python train.py --norm="layernorm" --qk_norm=false --width=160 --positions="sincos" --optimizer="normuon" --final_lr_fraction=0.1 --weight_decay=0.06
Rows from block 7 of a small multi-label image tagger, named by matrix and row number. Rows with one number within an expert belong to one neuron, the router's apart. Each number is 128 + 24 x the weight over its row's rms, rounded and kept within 0 to 255. All counts start at 0. Numbers have three digits each. After the name is the row's rms in percent of the matrix's.
Before each expert's rows are labels from the 100 images, of 14976, where the router gives the expert most weight on average: "lies over" is the class under the peak. Only what is clearly more common there than usual is listed. The data: made-up ball-and-stick molecule models.
# router: slot weights (model.blocks.7.mlp.router.weight, 64x160, trained with AdamW), inputs 80-159
# up: expert up (model.blocks.7.mlp.up, 32x160x160), inputs 80-159
# down: expert down (model.blocks.7.mlp.down, 32x160x160, transposed), outputs 80-159

# expert 22
lies over: red ball
router.44 099:093110102148137168163173146145149133102128138115164127142120112150147131115102079105104161137120094113130138108088158099112119113138127130146158094168174155108152142106108128132184089139126130177126146168124192132109144150109134128137149107
router.45 122:132120141153138154129126124127120146132128152130107109150167126130129149083117122150152159176144139076101103105131123176115107085156123163111099151144104129144094114138152080092141137086151135184121142120148154133086109148102113157129105160
up.9 101:132065144115083136124143101119106102113143125101092106110124090145130098113171126113146098132142081153113186136156087101129136132087114131139147145133120107175128091104151113102094128145109078114108119115160123151119163102145136134103152126
down.9 102:144128157131135084163109099122114154131131157158155137140125091140106069117099132104128110125098127109104118091125110136093118117122123139076162092099151126137161140133169123120094170161129124169130131107121144121156094164166085139155108136
up.10 106:181156149145089147112096152079112125106111101179122164084141133134077185144097107102153098097144149144131107151121075100127123140097128137165150143124153131088096108124143128127153091131107128156145185171170115115102138125097156134141191121
down.10 098:109136110144092152121142150115136113111157124110146110154159159149188153141090138144126130117145104132129155099097091117127136172113149113142152150125129130154167157127130174147158105164134121126177137179122061156138099157100133150154101111
up.11 099:071121164162134173172090148098145120136130140176140148154151092127141158156066137116130120177130143127138121144142137129098114119137147164113131091085148088121133097144141089098133083150141135141122156098135190122140124153156145177139111126
down.11 107:115124117201095124136086121159147139125072142113148098159124132110116154135157101123117126158118096117124139126102095116145115091111149120154175088132162107084083152143160125155169097117124161122140155113115130111117144119150162163115112129
up.12 107:124157117120188111152102125117124101121126134146149089100120140107113100144091144157159115161134158128123119161152116160142153126154096107116102138118148122095128131141099149151123145106128120133131136120143147141157157131151125109139096093
down.12 094:142116108118096162147137160133117113122161103143119135115118128105119193150118114158156111121150134118128144178148132134121155125178119154135163117145157128132098157086141132110124081134157166170156056121129148107147124132177141125116118107
up.13 103:126122158104145101114156111141110109117100094141125167114152103129135203137143100093124108135171157121182133118153151103093144099138187156123132161127128121128129152160126118154149094134110125153127141166129074116141138110178118127129096159
down.13 100:099134128159178143107105110092127106151122135140114141101154156127112156106126086112144097125126120150145129132143117091100166141155145101114123132141124144088171129137113104127128106152110112136157122131159155142081100115133117165149096151
up.14 104:113109138133139134105141132142093150187091132132119119113078158106110150105087159137103124100137101113147065151135115142160121133088115122143141139092154147118101119110141138112093145140112134107118123170078116138123119154125113129141108167
down.14 105:114156155119148129096131102120139119140133168114133178108058146133145157122123128104121125149121132117114128059152136103122085077145132165116152137090092119126158104133119098160116115156101136113125145157147134127138093141140159107134088126
up.15 098:152138134118103099197165094152115109133096147146163160131125130120142138140112109136144111117118097115160136142100140122130113102135145102131135144107128142130099140169125132170134121107108137078133112123111137140108164143168113079090104138
down.15 112:169155103128141167108120124122104119115130112153106128104124152098107128124118142106138129141129144113125144138114113080138173127146113098081109048122100146125105127153119102142123110128109177154130138097116103110146110128150108072140158109
up.16 088:163136113163130172118131135135177156151093109133119135124154107127097104138114157131090173140150150166147093131095134118144143167130155145132140135079153162180166107125115113143123100152146139117174137143145161108131141091151126153148110138
down.16 090:116103140132129151082122144120135149121088124175115148110153125111105112132139120074126121142101107125129121118145122148095117146117142085157117122122160135115165142147089111124178128118152132085143150152099129111151115083113124183154112125

# expert 9
lies over: yellow ball
router.18 100:112167127103122126174108096135127148145158132157082144135126149114153140122154155106122140093122109167088106109115159108159153102118101144165176104127115172144077126126122096101087115118115140068103138126123123102120147145145171131134141184
router.19 096:089154100108143119109128128138127157189126174122102124096113179112142121133108152103135115122117120130090145127179149122099154144101101148097118142149079114126132103136103161135136118144150136118142149104091152147151079121099165139149131107
up.9 102:137146155132138098048147168113114135110169135141100105119121109180138101117113133168134148116110176148125129138140146170101127131098165129089107088148125099076107125094111107102116113145128111153118108128113124107098119124126151140112108163
down.9 094:116165128151135172127111170145122146098141122151127099094090133130103178094146120154086110106137122127193128132114131136112190112131171101161146120160135144106124112127177201113154108138131121084155105147099122127162123123154166099104121110
up.10 101:137108114133162158190086129144121114112137033121145114153144125143142100183126143147111159114103148061123125153155118144145103127111108146109132125140108132106109122137110126117135120174121109149148116119130132140171148130120161120084043117
down.10 094:150110124139129102110148133158098133123139077119124122133128136091113156132094146119140145142124101098149110138133088138077161131147159101147147110144130152173151118153124155109130096131123120135184136101138156180118127095125104097104138140
up.11 097:124126153144147135087170128147131154099113126135144093081162141081152095180133110149143146108090141163115128133138118153109106158167125134131135112122143134133157091172134153115136121120117097104150138122141160142141156090136120120120116128
down.11 101:123145121125147122153140083132151110058088136108071094082116153148135126142133137151146097145169111119112095131161095140110092149110136151129131163107103118127120110101083101082113151120161117143128116111184154160111127118133144194130097133
up.12 105:138100131108163122131070096104094104181111135067144135186135113134117104077137136093097168156157113129114127134136128120114136120106118115118158095069145149127139147108147096133138123168154123131125141113095125121115120127153110149138134118
down.12 098:152145087121144109107091103173205153172136121114094118142140125133124107126126102095120125145115157131136134129166136110115085199150125132151137097135167116122098146153130120114159110130107116105143121137153101139119154114133146129108105094
up.13 103:098164174128064171125113163115153127085090130154097078118102113105105135107130118130098120153158147110107125188072108153134141185128105159139128095132121173128140139077089113156128121100133131128183130135125101127169125129140151152119068165
down.13 095:158120169144134108145101113162073158085137136138139150137167132147142122145132135133092175162169160132158195123133127106144131155152148123103126105134130126129162113141157149148109138118158146141117130122112076144128127133140102121095111113
up.14 091:148091118106121122134127144118150147111144169137156158117120145144128123146189108124099138107096121151183150144143136120106181170155128098123134113117159131117140097132143144143165069123135116182140149108113122104047132135129144159124129141
down.14 106:119112160140137125166131069121134150143114122093114137128108135161114135131112138161132143155130134135133119128138134127144141092130166172113132164196124127101122138130163129129177130106178103132107152084086134109115174072129113123142105153
up.15 096:111130137151131130155101102105110144151128101170106131120130123170109105122061109108129110141115129112134109110122097115146112092137159137139109114187089120160094153098089168153137108176090126164091123129133132136128115091105138113148133158
down.15 098:122142135069132136133137132143090121100137139146165086108114097108108118139164143150137129148115123122141086111127129119099109170189117094130123160128163127152130151063141118140104152164097070097131121112106141133163077127120108147128108145
up.16 102:133099133119124109108087124135137131161151130068143156128088116143136156099127119117165099121116153118133073132096113156145170146118159134117135150097120103126102142141150160114106139116127091108167113152110145157126112118109102112124094156
down.16 103:122114125112122126159155122135089119153101142131116153135083146155138115106109112163077109160132126127151126091111112149119126100149144151152121084138129148132128128160136092142108133126115143112126094110117110137126129106128127131082112119

# expert 17
lies over: grey ball
router.34 101:075094139165132144128131136108153128113120154118149107114159105147113121115150153133130190136153179130191158130179168133152107099124123168123140103121115155111142086139106112126208136153161140135114107154139116132102162139143136098078133136
router.35 116:096096138087132143103137114127154156121125123154130150088115154117108158155131158133113150113103107112173126149181147112164106132124139167095154128128152073160129136123142151111150177142127099087123117069151131119147111131097113119105139153
up.0 098:149152145135083149110114133167151127089099140135160154182144108116143155155164114145153136083095134110170148102139139107145138110125130112120063124114099107114141127112189119121149180126122149157133112160110111113150127161145116154128179121
down.0 092:108183098179116084129152127130088141094065111160126107170098144174135172108133102114094139156154165151113149111118107180104140109158129138130115156163130118129123105104086123150116148112103084152138157130089149132152109143125098078135130128
up.1 098:112090155160072134110150145146121167131111118106118124137134155120127132124135149134115084108132148136089120147157111140103101168143145127143092149102122138178145121142164127094150137081122151146103053102156106161138094136110144119099144146
down.1 103:140133075156098124140160114084143170137091137133086165147110141108140096083134121132108135142139105145110108104182093158145160102148098148130121099102137111110123140101149127091115142105154150102162114151103136177172122108155133126134142124
up.2 099:107170117099173148160167132106126174127155140145096173148092163134127152142152112151155111142125151135135134146106120127150122133129099085135091114159154135119108121124150119158094109160151086137157103107134174131125168093111152139123071090
down.2 097:185133130119113100133145119082091130117166097117185105159154120129126161113141135121111133124120149086138107121119097089157140141113193102120113156125137107163172120142106092158125127104118133168142102113114141126106138143130097152128096099
up.3 092:082112130090117116115151127145111145149084144098137112095107127130146111132180133149081135093115130140113099129138129140065130157187122117119137122153141116139086080112117094101113109167132134147148134139143126145108185077134133136144145121
down.3 095:107116137100142089144121125098145121131104145111144109159146141132144131118102131111098133149148146095111123151186129145148120134160116153136069091102111116106093135152124107140130119139141121156186161154144134147141142077124108105097144100
up.4 103:116185131088100127116108135136113132163120149121145139120112100094153121154100076150221123100103107142109164161124157133148127116164098095126088090108132156151147147154132128173119164153131121148144158130163145146116130132086126153145161149
down.4 096:126148123122121118155120095124136107102115115220138148139116180126122107147092152130148109064119115163144150128119144119133162131142180093128116107125150139168162109106124097091113151129114167150141124086108100096145134156111131098136085125
up.5 091:156127137113114171168089111089154130151073166126092180104106149127148166131084093132108091138077126120141080165081128121134138112088175145155170164081136104127128141122091139138092133079108132135146163158131156124133116109175133129109090115
down.5 109:135175107113184119106121131099128152123149140125179167133141166140136134101111160151088100052119136109139096126166214128110141143136123134107132138104146107127142109119127093131158130120127144105153087153138151114177144102120108130146165115
up.6 102:087152118085122197148114126097079117128120116118151126155142093134125150134133113087131133149109117112122125148134115147137128130132134149097156138124100173133113115179092132107109103141147153112144134085105121129102122137091112122105097167
down.6 106:176139132177108115137115135138134124134143131111132112142113103127110145074117094149161137111154105089136126108127131128144134069134104134120126197103115134122153150130136108113140104113128143115146096124109072097120112127067165172172150101
up.7 107:129088132121136127101158149111183127131174119134149164126174141061137132113122115140116137106132074085143091130138138113158144108163136151171094117176128114139090146145155181094136163129125122160091146116146089140135169151149162127139122134
down.7 110:167126127094124117127168140143097098147118108169111103110147152109127176146136150098110092133137132157151164135127101092127119166125132135126063107119114133126154141160115117122106118115107121096122138099140113140139114120093141107143125137

# expert 10
lies over: purple ball
router.20 097:087162143180117121166128128158134104085149133091108111133151133140090147144087113138160115152112110116164099101097127114130113104128111110145156171101138143129142127095157115131133115143135176104114138097099089096123130095151133118129121125
router.21 096:113110152198121109146127130127142135112099118153120173141117124120140099150146165119126151130132105166105109086151102122101135144119147132174148176113130116095111132131114097150133124134146126087117106167150141088115164128128149128121137122
up.0 098:115155128132166116131118139106126115096083110114162132110103112150116110123175125096179144131134137132152130104134172114131122142139137124125127172153084072063141147119096167117119136094176153138132116128157136143144138129109082149192150083
down.0 102:107126127106085104092112156070139113111110149145122106098141151115160159140136125114131124143139144149095110103086135109144131123121141106117119187124103127146102140125128109136137091131137144161097110161113094079122110176092147103104180132
up.1 103:143096059119107102085115125130146127113148147119164142089142133147139094123098120180126138106119132134115127146113137104117089125078135136158122161099089113129102072122126091087108170120108123134084120118109123136131095113118105138103098107
down.1 101:090107122122136103145128129097154134126124135116131108119121135129096088107131111124088100130123114116121161121141135114157138080114109127125164133130155117118113147100152124154136134127147116158085127092131122140101144093116191114135104134
up.2 106:158123140110112117132141147131095120103136131141168113151125146112104086127137157115177129139128105133111118131114139152126124100174074162125111120138147140127163148129156100101147155120094164154112107125162138137152153108109110109160122171
down.2 105:122139148106138103134145153112144132126153103159091166103137150142105092128168179141140147130128141108136174097112103165115135108135113139118112122094122129092130131147130129128163124143155114165163085151115146096154136161117161140132106142
up.3 100:115156066101145135114128083153158120093148084180174104155122150125136139123081139086099141103139144094118140163107135137120096113129137162128152122113079136094149146152164108171111134126100145158094111109132149110119129123107139126146123107
down.3 099:153079154157169133080108171098121121154071120132153119135140136115158136117125169116121111086152142116104157141145111109135107074154113141128114135114111123101112158085161079106139157175132149148125109128128111092113146172117103138120147166
up.4 104:140154142183167143144092107182140118143147140134183114140130155156105126109145142134148124107108082116105126081149147130126134111134151122117125118085091087121147105122142118134111125085126159119139112125097154107155130152106117080125098110
down.4 100:153158099146135105170127127116147147154134154100128133094113129149153137084103154070127112141152136186128118143092155182129105141164154134122165130158136120150120117105135153106095133103118104099154126128168120161153089121117132094130111122
up.5 095:123109192130082127136115119100128136133110093135119101098141105142114157111112107106085116147147142115128188158088076086105117125094145119145167154099115096108125072146130141169137136146131128134111119174148112149073156119126138200140073128
down.5 100:134113142110099126174120159141178106110114153119074166103135119107138098113145117118165111141149096115140104114157130172143110139124188107121132128114134146156118144106122138144125132153149132160149132113119120112143173083150117134129114128
up.6 102:103146165108133141151141121177172173123139134116126135113162127118102151113144125191128138117098141130101106149136133145154145138122140102093190161115122119127131104125097122126132106120134121193117121157156137083080125163120103130146106160
down.6 099:143143134111095117124115111162151141143144117097127121110137134141095156121133124150106097118127122104117135135139104079113154113109077123124163100098135167103154125102118044145151147128091095103121128129079125191171111116120132110086095141
up.7 102:160100143128109127134145120141155110162168131154101142090100113127070178127137150145132149166165126123153127142108124123121149067097167113107145137164151111115146112164138096166132150170152117157126163146112133125085134124125102169124125126
down.7 101:148134119117108116147099110148109072135112155171100161113139092178112146095069164185123137180113152109134151153133135113101139133164135181132093083134138100121089130153138138133131129137156135132156085170112109116149089131109123099121131146

# expert 30
lies over: green ball
router.60 098:139087145126117191145157091102149172140171103114068155141141144116157106140137141136165135120123115146110113143135128146077128136102126126111111156146131120126141110116148121113105154133138113116138117138134128151175116137152098145123146129
router.61 145:140142105106102059117137106105116153166137152152160110121105144121186133117138118137151148134122136123177140130137083115121137131092084106075139105124115153171119175118146122142117170136128132114132140139122104146181079094149132109107144122
up.8 099:093076121103126112118134154123073161157161187141127123116101089099138129155111145147113148135121151154094139128129138125114110101107094141123104164181159117122157105106127117139113118121161117159120188142115126108140123103106157095137194134
down.8 097:109147105148161135124135137099080169108148118195124145098150090105108111165158189115165111128144146119085149132129128142086097109129107104137142139125149139129127200116158130143127151152096105144113120130183124175138123131096127127103110140
up.9 106:092163106129134110112099118114144126133160126147150155106119086125075119155124135144124176103124115169097080125124167122176104141130152100142119068136160128131165109139134145139204135112153109178140098115111154117111130148152108142116099121
down.9 092:138096125114158149131122136183086153130131152101118146127130141162133133110059126148153138155157117152170126108140091135137184087165168114138139133102167140114155116117085141125125114125094132144094158133084135124094126115109174125102147145
up.10 099:145130095151121175103158141180136149120139108113108158129088144117125115126139103117181142106095100140105059099098150106146134133166159144134070105125154101129159192124112171161082122128163161137104122113081095125105136142118125194129150130
down.10 097:116159126146156162137102130144098175164132107134098124140126161162125096142122151154165165157102146111176175158132126139143137165119144129158145137132143129067120151171114099107116073144106161127140125131141107140112137114147103131117110100
up.11 098:115134119129136139073151122145129147142121151151123110142109130130175134149159111112113149122070127144136158128125109117151154111141181100138141100084148121161132138135144171158128117141092121158174125121168118133158099115111136173132176114
down.11 096:119168152159106122130134147109148094120128084131093074117124141106142167148151155124099082109141110136104142178086110101126108125143141063141150147116101152098130142160115086120063154120111116144105174152184102104102115125133122139096112135
up.12 095:142116130114176136150117157125113156081139149141106132167143144128089145105149127123136121117126117112099120107114128165170138137136132173082130083172154101155139134160113173134127115111125128109103172126064147131113147120084154080097138125
down.12 103:198140106125076111136142139126145159169126092152093153119101091120096125137123128180117091159103130131115154121121088139158124156116161128155123137110064116159096147148110118150125123103124130056095153132103104109136153149167149106072132090
up.13 106:149111153083126139146112128122111112094092148107166122129133098189095115129094127112166177127085113115159102132145118152086121115091167097148137108137128090118115132118142147127169103114108113086167153125099130115148087106118117116102104086
down.13 109:105146121105176102109115116110147157144085150128133155147141149167173106115120150152176125094133118162125152104145100123135133158108095102115116118165137093122141139140113114084126121160138109116103140103094126125124139175148071109145106113
up.14 092:125085168111085125145158087106123095101089168098135139185065152134113119140105106152143155151128118140167112158142118120149114169177175070131113137137103166113105133125126131135169147125114142106084112112166147134127141127125104116139137152
down.14 099:129091147137136135156125093140116137154133136075112110104094169153152123094094119117112156129145119133132116153096142181124133155107164126140145078132142162093114141153127154150115102106137158086155118101091158102111162146117164110100151144
up.15 090:142141116161144145116133149100115178104130123076129126073134078119108151120161151120117137140120134134126176150088139091138094082126143102133140067146102133136142157120132151105153120121130109142134110128111125093160134122125124196095121124
down.15 100:160104131144106120144142104160097108136140161137127125143129169169159150154168126141102122082159152141099114147098158155157098140089152195183164123112108142135153126137120134107112119136093089107098145150168130130149117151145116138123153158

# expert 7
lies over: grey ball
router.14 096:123132106126149132086139115166127141121130158121153113138118133165095178156141139164159122118170103131074123105114168106113105159123148111092160143110148168148109117163125069098157123108134132099103125152135135129159133132131141180130169107
router.15 105:112118122127142087097141114084197127096173154145169100100125144169125118122133119148131119144111139116167152082108158117126133153162128122132146156094134137140115134147116120141135171097144165139120091086123128104175111153151149123099137166
up.0 097:121143164140121111142094130130150108136118075131158117115099118115121124136096135096158149159152140112095140152133121121179124114140116135128125079146146137105106111135060131174100100140090087171154131123114142107166123132135110149121125156
down.0 096:089114125170148167084099085097127103127147105123088124109181137157131125140146129113164146135168138109144113118118085159160113138118123127167147127171163166135108159088136111139132106124131149098128142145139110160132094124100143112127127116
up.1 105:140114136102147126117140108139138153117101142115126147134166159111183119127133148117140139142137141145138113112137140114152123119120118126098095175147110134106165144148125153134132132137143147102176143181114104149148106145110133104160117123
down.1 101:115144117128095091106146116119141142147138138104096114091146114130128150120124105148123101129121099120127136096146124083138124157147191157106131118124135150125163104129119167132124111148102146158098130145136164143154118120162139181136150172
up.2 104:136128118102147136146126157111138167127133155140151137159164113090116159167131152155156101101091104080162093103168147118102137158135131139137137149116156086092108089138105113112148084140128123102117131106122151119143118153074093151167146106
down.2 098:144099095126149140144079185128138085154134120117071140167113115127137140152100163116132108130113120116125130121112172119136129113101116089148150160146080132142132130113108154120113138151120144129128135107103146103104133159157112067155118127
up.3 107:096176126109096122105091114136100124085155119146151144080187104130171126132113127138138123117110124153116181103147135120075120142106130084124134147081105091108160113114171144110095102144128110153181168126143148117129121125126133155119143089
down.3 098:118134121133149103122131093133163149142131159128110187157117074155156117110164116163164132133176125116122139152160120099143125142169182115119080138153162139143124107125136109156117125160158096185144077116114165069123137110108141114112132092
up.4 094:115128114162112139142133178129113110135132142137143113142133107127093167134163158151145085152109160100137135139087120140124132168083054198135148134114140106103185134120113136105092124131144153139130165105112104125168160105142114089105172111
down.4 088:129173147159146142129144155127145139152147140133112145141109200119139151147167094134107150114105142153111173136108114144158119147111142172155114157136159122094152160120141154143161130147099132131110130086117108145096083109110120105097113083
up.5 094:111098143136110103119135108128154129090122117153131089131082159110127129150104114163113142118131132094104152125134163167191120106128160098103167115120140102126146141158163094127121134168100147135101126134105152089081139112133131171123142112
down.5 098:116142109083154140148106161131079114143147131126139137110149150160162138102123166144105168106135123196139151121156099132144131150164144103163117062158094109111147117134165148126120123110132151136141131126143130131118124146092161117130145154
up.6 093:128113126100096102141130133120130071124074128110137124106147102138166149168133132107137115125145134137141144124134154087146128163123123131145128108054170109080147159129112123147141095097094133164106140131113162121106141137140131137122109157
down.6 101:133154074086128117053112094115119166166111109120133086148101152149118178140129129122189128121152165132115117106123140132146118117097156127161097075136081135132100170152108129141128120121170113109180160172154107137139117104111117139155124122
up.7 104:071168149097134135131112146168122137090107140099090158135095111172108113143127110100132112134139127179111119138122145142112128129171106101121136095148106129104097124119102169167128102106141105105138136186180161094175137152119130160117126108
down.7 101:141200140146137153118134105083103179101142180099124126147153105106066120143140147108136062124138130148083085152117159154167112107156113114105170124124190128117134114123117162124141157146123162155121127133143107126114109127128124144119149143

# expert 0
lies over: grey ball
router.0 098:124197142103086135171117125120101135137143086135132157118113105114094150135084133116153115130110134135136096104125170138134117095157131103152113138099157110115094115128168145145113135129092094163124130141121131133112156131131133110138104130
router.1 097:180123118143105118142117113131116172128128095145135108085152131131122075158111121110120112137152084153130141123138161164145165150190106107158147112143149118110117139128136124118149146136104155114094140090135169108132168079110126123146085131
up.0 093:122117162172113096113151158153086161092137102109127126124112146136128082111148130126124156106143141123121103110179129131128131128144128124106148149139134117152129125124107144166139103141115079142105075142149180137140117121116110127118155171
down.0 093:153139097098121137149121105116108108115155107124124121128121168103178108073185130168141116151124124135132105135103064075156092115098154121119149129122114104091138146114121127125148139192107148127123123097112121087140147088114117163150090128
up.1 095:145167149134104166124127098119091099082137146142140104143133122162152150104121162136136145066143131153100130121120111125111107151143165079134131136102153147129109149139075164152123121104121176150107141106152119138122176150110153158127130169
down.1 093:100120169117120124067129159125120112116110131105078159069129110138139159161134164136155123154109139125146119095158137084127117111150168125101114137124081141141133101100115155178122152090096113114106159159122154120121115130136123102086128177
up.2 097:136078111147077120142133116114128094164132120164125146136101143158106100149100137133139140136107130152134157143130128128087116129112103129171112147116133111161151120120102141106089154145136142132129143106173128105093112173067155121143118127
down.2 096:110150108106144099143121116146147098132100118118144128168093127131134105086147117133108118126140131102106129126121128097114125127079141130107105127139165131117153137134167064160159115119121074163101152145175148151167129097114115130138081134
up.3 099:158104132122120127139141131119131137116129129121121130145167123119150168099158122105149144155132092131128140098112155138089158097116165135102115129103122148154162128133173127101176161112113151152105096133184119163151130122116149115102110142
down.3 106:135175117107141127119156167159110185150155127144141102118132079114144126143131116122127086110096143123118124165099126118106103119119114158154143131118120131160117128122120173095144090145124133150122135143119114094149141178132171136137097119
up.4 109:168155079119119146161057153127124125123121124103101114118097132141123091140155146136129106107135132130118080138105102134128107137171076170141106107097117155161087123118088111159097115116133110136138126205135135144109160140146123114089137153
down.4 096:212121134122139106100112104136126107116164172120148121147196115059101121091105148123131102106155109125104107123113111191115126119123108104134097155143164154103124098157128100098084115086142144135162119183164105123129117124120114149095124122
up.5 104:113101088146121123096124120105173118076149165126145120174074134123155095130104103113124093143138139118128113124124179162111092114124071098122075152118134108085110139129179134130158099104137126133124184116127138138116144093105126127084128155
down.5 086:121139094142174122125068142115165135124146150141162101182143159151120110156103120122143105108169147098111203105129137132093142157153095148107146144133121120126149133123119138086145138115134104092121137126110119113089134122083121164086118181
up.6 103:156109129135145176179110119122110069131159107118051184144163130137109103109092136148174145110143123126107140108141165119167169156142136135172133154099143098103122109121110175122115123135141127142116125134118094154149097115140131104123104143
down.6 094:125149150140151113177171134118126117129107142106119168110187182132152084093155110123152149142095071092085152138132130151156112129118092138132138121158135151158124109125138103140177144142111153124132156157135127119150114130127090154117156129
up.7 099:113096165158119106133140138142139091154106072123130156107142090099102136147118124143151136098117159146169148125104050138138141135093104124110166149157151104149151130108126114137119119120173122115154122144109139115129151113145136129036125181
down.7 102:121118103168149121123133125071105157155117120181185167116156109135094102169115134083126125124149111116117144142114081127104092134116133109129099154127131095133129122143084124081186081156133129104171130094121127102155108128077135139115127124

# expert 29
lies over: grey ball
router.58 108:139127114148100163153160141112125137135182117114141102109097123087133160086154142142098119088116140091127177130098105107137144120152109106079157156144111171127119130094119126132168113108117145135145137095141116154121100105141158070141112116
router.59 096:114146103100125135125152143117129110156155114103133128097102088164076123133116144128174110151107150135101149160112107108147112128144133127143104104130141124136117134150158143118135123119122125088108115103109125133197125118114169081104151130
up.0 101:118127142132145099099112149126103182129105179107147128138170152138103098154165133119096145119152123098150149107126069139111103146127155124117123155117158114143155129107118166152097132101114133107114105107133076105132131122130138054155126126
down.0 096:105124124141147099116109116132171126114134108159088116163124113152132122167115169105136141122159115122138097111142103155091091155108137135116103135129130108116132157090139097157102149156130106150117106153138096100133134123139142141092108150
up.1 096:084128065109134188088095111118163111153100119103138141100104108129113149160144137099085160113098148135173133098084106138153138130120101138104132151123125149149127124110114145179148133162123134105142155101100087147090090132158127131137134146
down.1 107:151087137124107096095141112094137092141115073119157171096141124139173123118124162142122081196126096082087152130121111133114107137130131130146129133101158126106176150127142126137120103127092137145110119130156116164136128118113106111085139146
up.2 097:135136082124106139097144096101134144121143127149132140134111128115110197097146107173155132131126120071158110150125095106167134135141176148152152153146151194121162146122108114130119140132134105141118065120117126105139078098131131162100122146
down.2 110:097129149133115138147119143120130099155103136138149163151172124175130128115179142099125161119101141151116118126120128132118190105116153126175101142087098139120171120143116136127103110087159129117167164110108154129136157109151111116151138164
up.3 107:121134139106131134126150117179144070150113111145143166109151144113109118136107186121105145161107088134114163092105129128094157118129104120140111122130101143101163112128135133132117143129093073117153142119119109152124147090132102142131081156
down.3 090:121140172131154143176156125117131091125143105130116143141167089093145122059101114132116159124121090120118117180109130134106116113070110137128126130127139128143099138111119140138138109124126105128145178143136135130097154157113079130106149122
up.4 087:101112095119156129061108140179137143137098102184090140122157150145095118138094152109112152131143138155145161139112133107106144129119080185132167127133094119121165095183112132124104137156125129075112111108105159111089150137157089106121121091
down.4 094:081131139112154121095115087197130094167103119142156144136123122109131086139121089171131116117129138139143148107061096124136124116172087128153081132103141119139144139102112135133169152115143145109113116144117170161129131117113141135157113106
up.5 104:121106112127151150124126111155113098111147139145110126079109169122120127155103113138126121131103086133147150178121138112134147091128144127151093144154138125151100111125121094168125156123184131142120106142162130111118110153169082125142077148
down.5 096:134137152083143126083128127124112125122095147134132093116116121098120121175168136089142089150104131148126138101142158149147117101183137155105131091149128115184127107143136116119170169117166110114094148151152128144119131137120117123097136070
up.6 099:120111121155106146082152065088151107139147162133126102128125161134116119143165155125134126118119131109125123165145115121102108106114099138126172133114145085151135088114098146150139151146173146161140138152119136136144151150090106142101107121
down.6 094:123126108145155079139148116127160153095080138128135155162113150138130106116160140138108125061095119137149112161102164128129146116122095136149163126109173166135113122171154122154146112109101116107114107145142110116093133091122140143122119129
up.7 095:125128141129137135121155103117137143118174126132099125121141148096153134099110119129186141169117063147161168136170102153150109127114134105125142141164088089107109173098133141140105121179134076145149124125145130152098168113133122160115102099
down.7 105:096126106086131161149097178115106104115112127106108180161138096085109100191115115127137125094092119154147084115141132158141065144162101078094146137137133169152076099121108098125120117193108133098130121116100133107135129125110116158101136171